{"model": "sound classifier", "dataset": "drum patterns on synthesised drum kits", "spec_augment": false, "widths": [192], "residual_init": "none", "beta2": 0.99, "max_grad_norm": 5.0, "ema_decay": 0.999, "epochs": 110.1, "decay_fraction": 0.4, "weight_decay": 0.1}
Rows from block 5, named by matrix and row number. Rows with one number belong to one channel. Each number is 128 + 24 x the weight over its row's rms, rounded and kept within 0 to 255. All counts start at 0. Numbers have three digits each. After the name is the row's rms in percent of the matrix's.
# filt: filter width-5 conv (model.blocks.5.filt.weight, 192x192x5), inputs 117-155, a 5 kernel for each
# gate: gate width-5 conv (model.blocks.5.gate.weight, 192x192x5), inputs 117-155, a 5 kernel for each
filt.81 100:127156161167168121115117161152115086118113100111091114120111129106119115125150132125108124098077120138120156133133160150171179134153169131136130120100131152173127117158114108127149114129136119130096111095131132146159121138136091071101136117182177149143181099098109105114142111103116123154160138128137134078112127141152124114143120144140150163131154142157123092125130124171164129147113091117104101126100109116159103121147135131132134158126104126146168137168134087107084122111128143088124119145130086084101102130151123118117170136127134146171157126119139153108120127115104132146133129153
filt.82 101:161137082084142107100167164127120105090096090148126131127127135148094111118070145149147136124133114130122101136107112121154174123119134138159121108122163168147111127145148125175165096111149140142153119141132128118123119154158141096067095107098171185149096105124181156105129160138153115111136163166094143137120113109119140150148127177119098109175186158089112135133140120102145132146078108116122122114133138101124178182138127168137124112104119159150098130132135132154140132147142121122135157135109133154124128133108175202188141096131161135101133152144139141151114069094137126139139156134
filt.83 101:083077128148114174181134127141142109073098184115097098112164123145148143123114150140099104112120125118121091083089083138102098132166121091079109121133125140104134110102147158136099161157138110141104108132151137119127166141087116085104107167150191164144122180155126102125150152131145114136157137147113112096074071149159131078089115118125144131090115087078100082115110124142162080082159171122133138115122119150161188159101160149126148168136132121123157153142148135111166164143154144142128134161168122155126137139132180147117098129162142128141154162121119108108121127149173112116150180137
filt.84 101:086071123119103149142126137127121153157151122165173141140134146162161151161127160181139115132152131123135127137169155139106120106110126099101134108057118115122092080160134090134141107109134137103152127082090125129115124138175149163136127159100119158147122111120122084082126153119126145138111096137146125160126125136106119121117086130115096102147123113103102139140145162130133106121132135151143133125134111115103120150133134180152138151172168139124132125121117120127138124136127144113122119090078166154134161183157149139141144132172171166171149152114152194129137143175151137119126161143
filt.85 101:131113123105139130119143096120130147138139101141157124146104130090056110111117129084111118087082092114103177178156137137133112094149141112109077084103098122095111112141104095142149130172174131136170148133100118166136124142157161155159109114096102107127130084128140140114114104081139125125121166183178140165180197139114106121127143137141136144172149108114178166162150116086108123099072112123083091126146103140098093064091146134116147135136148157152144125147150168148120098124093068107097087075062116126131158115122125116145129120107105108111127111144176170152140130117098136120084107104
filt.86 100:139135095082106143144116140152122109124145121143185167150125101121084073117071118133135154087102122122131118151147136135121151135109118103126121144124120144172126115116119073108171122101117109114179209151116107146132110114129139104069091095124121114147149136115169192123102127140148124142090103161152142125124132122112118146175155157170156097132156134148141111108166114093126090099079074113098072097147171133144102122127110126141146134135118116149155122111166141145118096101117091107145151139101118096093079126122111117150169124148116126153118111120105142122119077072132098119082106139
filt.87 098:091123136123164108107113115131147139115146154117110113148131140147152168124160158138173125148150167155124160157144130120148132153153151138117119147165125140109127114085098116140154129135124132161112109122108102125119151117120162161168111124113117117140132123143150098104149132154127097095097131126154147169159154146102105093103140103130128110099115128139106112141145120149127129112137144153104116114151169103081112148178159154118143107129151153140139101108109133115144148141109090173147145128126167167154136115106138150160120161142132148101132139146144126120103070145161098072102175186
filt.88 100:129121117152131098107135146127121155143118109097111105092128175152105061132166153104061129189140106092132183172150141181189140087080134151159134110114121122122126132137143122107126086135136156104110115126119131174129117125142160140161149137146156118111121097110149158130163121106075158118111137157119137155128100132132156155138135118113118149134183135128137146137146147132130176147087055096100151147117090134117113120098169155118061130107135136158126134129106109127126125151120126126130128129124119130127112113137147126102141158140113068134158134120120156129144119100088133158111095137
filt.89 099:164168147143128091066105097097106118130128132128133119131137125110096109084149104078121143133092101108103155145118179192137160157197153126125118135159117115106120101127113110099123120131135133152115103132161150154156138140131123118136131141135144131141131090100117092086098085107128117137155165126135134144139139160117094111129122164180153152129123149149115115154142141177157136143140148142140131126082087122090106125129110101128155132134115095110133156167149139126111091125111080107119137142112116109112113110124107087085095133103107150150120111111112104129146155146165147128114109091
filt.90 100:120117105082087064106150129118142137122147159168178181186160150122117142122141122111144161145133094126109109148157136146140147121124143147115089088147164110097117118118109123144131130121139141162132135160154122105130149140134129128136151129059093127098113122113096081064107112107119116113136151137124164174145182168115105117115154114122168149142128123114124131122108147160151146136085124091167108107137134089107119108124139133133173177163175194187122155137136144166112083108104081156137101073094168129112146089118113139132103109130134145150120137141143129111106108163168132124132140145
filt.91 100:118133137145154159124113117107157163127111125149116079102136130112126146137137118136107100128119094144108155123116163159115078090154144140127091059107148130153116143105114127119103109139174104128139111080113165100104149194130133131091151168139130153138127131153151131123141105107156123108121137137087121121100150138154147145114098094108138140150108123154193149136120084118165120098111142131134177175099083142125110112103159130143150140135145121145139094106141109115137163174161148138137089118147120117146149142118100168142124170116107127113104099140176119139134110075095133105121128095
filt.92 101:110102110117117117144163160167097106102111127106115144163164077119154127091131149167137097114158178127106135098118117116100114136134104097077121155154099104135107099118181193179132142145094126142113100145129142149149149140114125110110091116087100109150100152147112118134087143150145113132145121161145132176135112105121150129126140160139118115121142144108106110098072123110119097103126113066106147148148138138123162172146087139130092074144152129124125190184132135124096113131112134105079117138162113121126103115125170169155121087106152110077122176144098090081079102118132091126165182146
filt.93 099:153129121080081121127152124123140125138151159115132131149131157133107155162133138131161175161181166192155126110111116095113106078116125144112124134130131134144128123101120119136137098103110093115137151132130103113108091122145161178152154144121071105070103161167155117137169167151170175090106117113128101131122157141118120141120127089085085063052135134118122134094078087113093157150108153167139118127157169112122123137151114092101141158129131126131136080083082110143165150132137138170150126121136148154123154129107106110127116133135132136123118115120136134121104120147137118077090122130
filt.94 099:114125143152091095109128158139157138140131147142133136117136102147166147127113136144134158134158172177173151153129086103106148149137116129138133154157130138116132122098120172164160108086092102120118139129126133088104131121115149139148125151119105128152113161108132153127140153166177158131092121148133152164159127144145161159147131118148134082070168156150123098121151118092099112155169156154135120165167168089100096130133121150124093111122117137128137113125089059084133079099139123123105121165145156129114125139142117154141135127177132133139131152144113106110118112112142071112159164142
filt.95 098:136112144139115140131146122112123094099100130124113128139162082108126086077101137149125122069104120080081106108155171186123140148134121122113133132106139136126136111108105116113100166139138135152115109140148152112136137126113080078113110149142159156137144197164157151154084138151115105130131124143142144126147122144175140118124114180171149160163148149131125134122107117111127058086111116099150123104096109106139144138096099121124098102139105149123163150171132148162099117118095094142159159132114045102115108118124151164141144087117122113114099134109098104071071062088107107102136112092
filt.96 099:150149126137100083134141106074164129106124146161137137135136127111135132125119103139168161156123132167181119131135120094149135142137147146128108150159127106142163152102114129133125116112103094105129169180139103126121116081102148145125117109086114111112120147145117115149167135137147167101118113114134175136134141167123127123107121116147154114087171143112104143109130132131097150132118135137115087094141178087106127118131112088137114143097148143137110121109120100148115096101098125164152115139158161129147134149101103134117131089120172166127127115150118124113100097122104117099112127127
gate.81 099:200136109104110126144142134140125131153110104109126102102151152142125139102094118165165103127152140136092148101118105082127106092116129111116166147099130162158167138138141123117108113142174157155135096084117160133118088126151155114113095104073081120125093090131146122130077092106127129101109102102126113130129109127107146214174140173119082115151145132115125151164124103108111155107095099095103140165146108097105131165153085118125137128162138137126132081103130143173082116111142139101100115134135098091066102109074121122139123132116116122089146161117133125130114104091087138109127139124
gate.82 101:094153142108076141131144137154125098122148156126112136154174171164153134133181157099129177150123133159163140117077077127123156141123096100121127154168134148133148151159162137102047117128126129134112097126115148149164137108082101066113097124147151094114135114102123170183159142148154153131143130127107152121140135136131139119136126124143145089057129139138112057113120125097148135161144115112154148146171132125131112147170143115120123141113089109118143121118134137131129099115129141077112140183190153132147125114177162097109114180142097114176173163147119079142123126109115133179129110107
gate.83 102:090131152153110102138156127128146144130131169142143137173148162139129149155192156100096147143136133133150154132127126117123077094110095098110104132162129155148152156140134130151129121122109092121084094115152122158135161124079121103122145116129154136091114114142088061147150127100113154144168146103089135086103130134124148111089153094079120158100148131115126125104126139174129152135118133125123153158159166103148142084097143102112116115124124110115111148112108099103114134143126127097084094105152131127114137123164170117096127138126136122120161134136114121123120150184141132163163144106
gate.84 100:109106118075061131136143132146127156160160152133135165150169104109109134109122124090134153105148149180141118108111141140127094110132110126118123133124128119100122119076088138133122143157129123143174157148102128124137131132120137172169137123065049058097115160169143138141129119136177145107115133123106137152152182165135148141165151120123136100109123141159164136111100107106122109124111093086091133141142114106094101119119101105120162160135149162123128119108114150153150136123140111168134127133116155145112077111096096102131159121116108121132119122126160146090099110083103095136145124111
gate.85 101:112126117128160144153142102126125148161134136110118134125117085114143164152129125130165134116129143153124087126134172143111097100133113127105103128137150099100131133144131115107108138156148091105092070107113129114131131129107089130135131122134134117138125134169152110110110130133125087146131063055081100131128130090161154167138112125146151128136118153130111078093095110133164090082110135143165149160128141131091079099120090098117135090091144088116148124113138101077118120139138135102104135145150126122105141154147158124129101093086113164165140143150157121141109127129164134123118122134
gate.86 100:139122128129154112119130107133169132100068063142118105115125145154102088119114155121115118090105083122126109158126106121150121113107134181153114088096118139141157157130114117128138130129131116100126152137118138116112130141127134127096097115133147142113106112126144156135113125118134139108107175173110117102098114122138125122099110125123119139170135111110130102145158119080138161151121102099129110128123104116123152151127129141118098106125152137113126125128134154131079121137145151128131120102153084110118135139084120143159143109148114081122085099122145146164148112072060163129128120109
gate.87 100:098139142102103145116131168160204130117132134137124125150138123108108108127106094111140138133091087121151085115141128088081128184137110145115123124104118118095109133103109128158155155133125117117109121148134089094120140106113135110089087126139154161170150189145111123150156138158155147135165164135139108103120122129159115138178147082137132119115161144117108111100111127137138118144152097084161117104150176132149168133097124116118140142125128100128142141171144111113146132124134160137120152159138095127135120138091119128145155100103126140127078105141146159136112104118112112103155141097
gate.88 100:124088098106124131148097099108106167161157121132133119105108128087108145150118098115120125112098101135137124115140163164118057081113124115150126095076156154128093105119088081112150133172168132100119169121103112135088109144163124170165168134108096087100116119155136137103119089084140167154127089118146114115139148122111154140121111118067121124128125074124161165114101112110139121103119147143137161133109100120132093102130110108131127128156144133126125137111148141124114134133127138112145130105087118087095119135132077078113152104098098107142133075101132156121154144118121140117088096114
gate.89 101:096136152170154116109176174123105119128130114124124106107134152143140171180148126125150145170138123119149129107102140157138148119142152127128130134128147160116124130120117149147118102114124128113147122112107130141132132131143152139120116129097117135166121105114130113097167134131118135099112126115079118114083097145096102137154121100105110116123090114081085089120125140154152149159134160156118107146128113155137150146137171153113130154099122139158152133126092079112201162161129147164144152121148154123119131170105094113122121167134123150159122115117144158127125123138118096118154183150
gate.90 099:105117118080072159158151125130144134154161163115144141165130156153116128132165135089135188119163156182179144130092081140113109117110109118114128143143120151148168126123130131146124146097129118138153146121095084117142110098122124167149142139177099110090121156143152138155147153131136161095116151136102125135160182146163135150128154122127103076060140164147148133135093077083090129118104103130091110154168137133107117112127157133138157140135082105132123110106119124118109118111129134103081093130135106129113157161146148116137151162141098095127140171153145144115118140140125123115129112103
gate.91 098:129147132108104145138110117159109111122122122152155162150144142163133117133156117089098154171147135121123148107134149140102126138124111112098069093125124138115096104160164117103152110109091114142172152125134168119146153144111153124131124103085100085122153098107126147102149140145157125091129155159124131113148149102126084067098124117139140107097091123151129056144148123112159126175125114138121129112104122143154111141184131148136104130126132138152150110110143141114126148150141133095097116140131136188164143133140145131137149161148115117171141151167145119137150103102156142184123113174
gate.92 099:119140132116127169162139155164103114135140116112137146115107143150160152143123119136127119093103128138105138168184137150138142141138148071115159111102084095129130106139107085104126149118095116122115140162134132192152119131139094115144137122146177148145161102095096115111122129144149151162133114132131101090111101120121098106132130172140100108141136089081123116124160186150161109129133130111130091109110109153143153169176113125122139144109134122109145164121087116129148134158154146096139147134150115121173127129150121101095125115156192167151139114091122144122134144132089133132120127135
gate.93 100:084087114123101135161192121113134153155175164126104135135112149136160164136141151152159169139118128138149135158139162152125103110115101105103099120144114044082126135124143129118113131168135125137135149140076059140148129118116160188162146134114123147167145152160158126123156130138114104117101108134128132131118148146140160134108141109117119107101137131127142132117115151150121118130128137124116101110147168141115115098097140135165158122130170197190145128110080105125198148137117122140125152124107173139130166146153150141153129118112149138115148127137143135098106112141135127130154159126
gate.94 100:131116117120101139125150135145150139115050075146143145139120137141149110111063076098117152116129125099133083087143139135090106106127112127102082076097142160123152143117123120126134109103111130127143152180174132118113125140130130131149099121092095112122137143157137114124127145151125123147124135158169102116122095116138127101098123134135134145116161167132092071111107122124114123119131120103138111086086127124114132174176098125149139145126145181155166111123117168146128120142164144094116124128113098098159163117074101120133152090103141136175123133150149151141124118100115126078081095116
gate.95 102:088068102073096160173142150159127133116150127124170163142121122124116129123126121119126103144134130146138169130128137126100090117126125092125133131096090092110095076130158147131124131120114127123112129124116145147122147133139163140124148149128101119114112130108103115123120120126133135145133143133133149142101147135143132120139093112115106060118116105106113132122152132116108088082100109115120144136130086146142181179155130115108149150144154115127136126126128127130170144152175164125129138166146148152139152154153137134117114141114116136151150115102105113106158148154143103110117105096
gate.96 098:109121120120095117147175156158129163150126107138151156128087136100098106132135104114157169115113101132126127123135154169149144125113110134163155146085110105116103079143118138127134151152152144150134153170123091150103087100171148170165152118150157168166177127144140143139154139124123133120118126126143114134118129120127150134142140145114123109109155124075074117137146172139073158120102116102107115144151147158171147132153136144136120144097126180183141146117098091134138165159150178127184194161132124100121151149122101109130177109095123138150095064061089159149148152130110138137138112121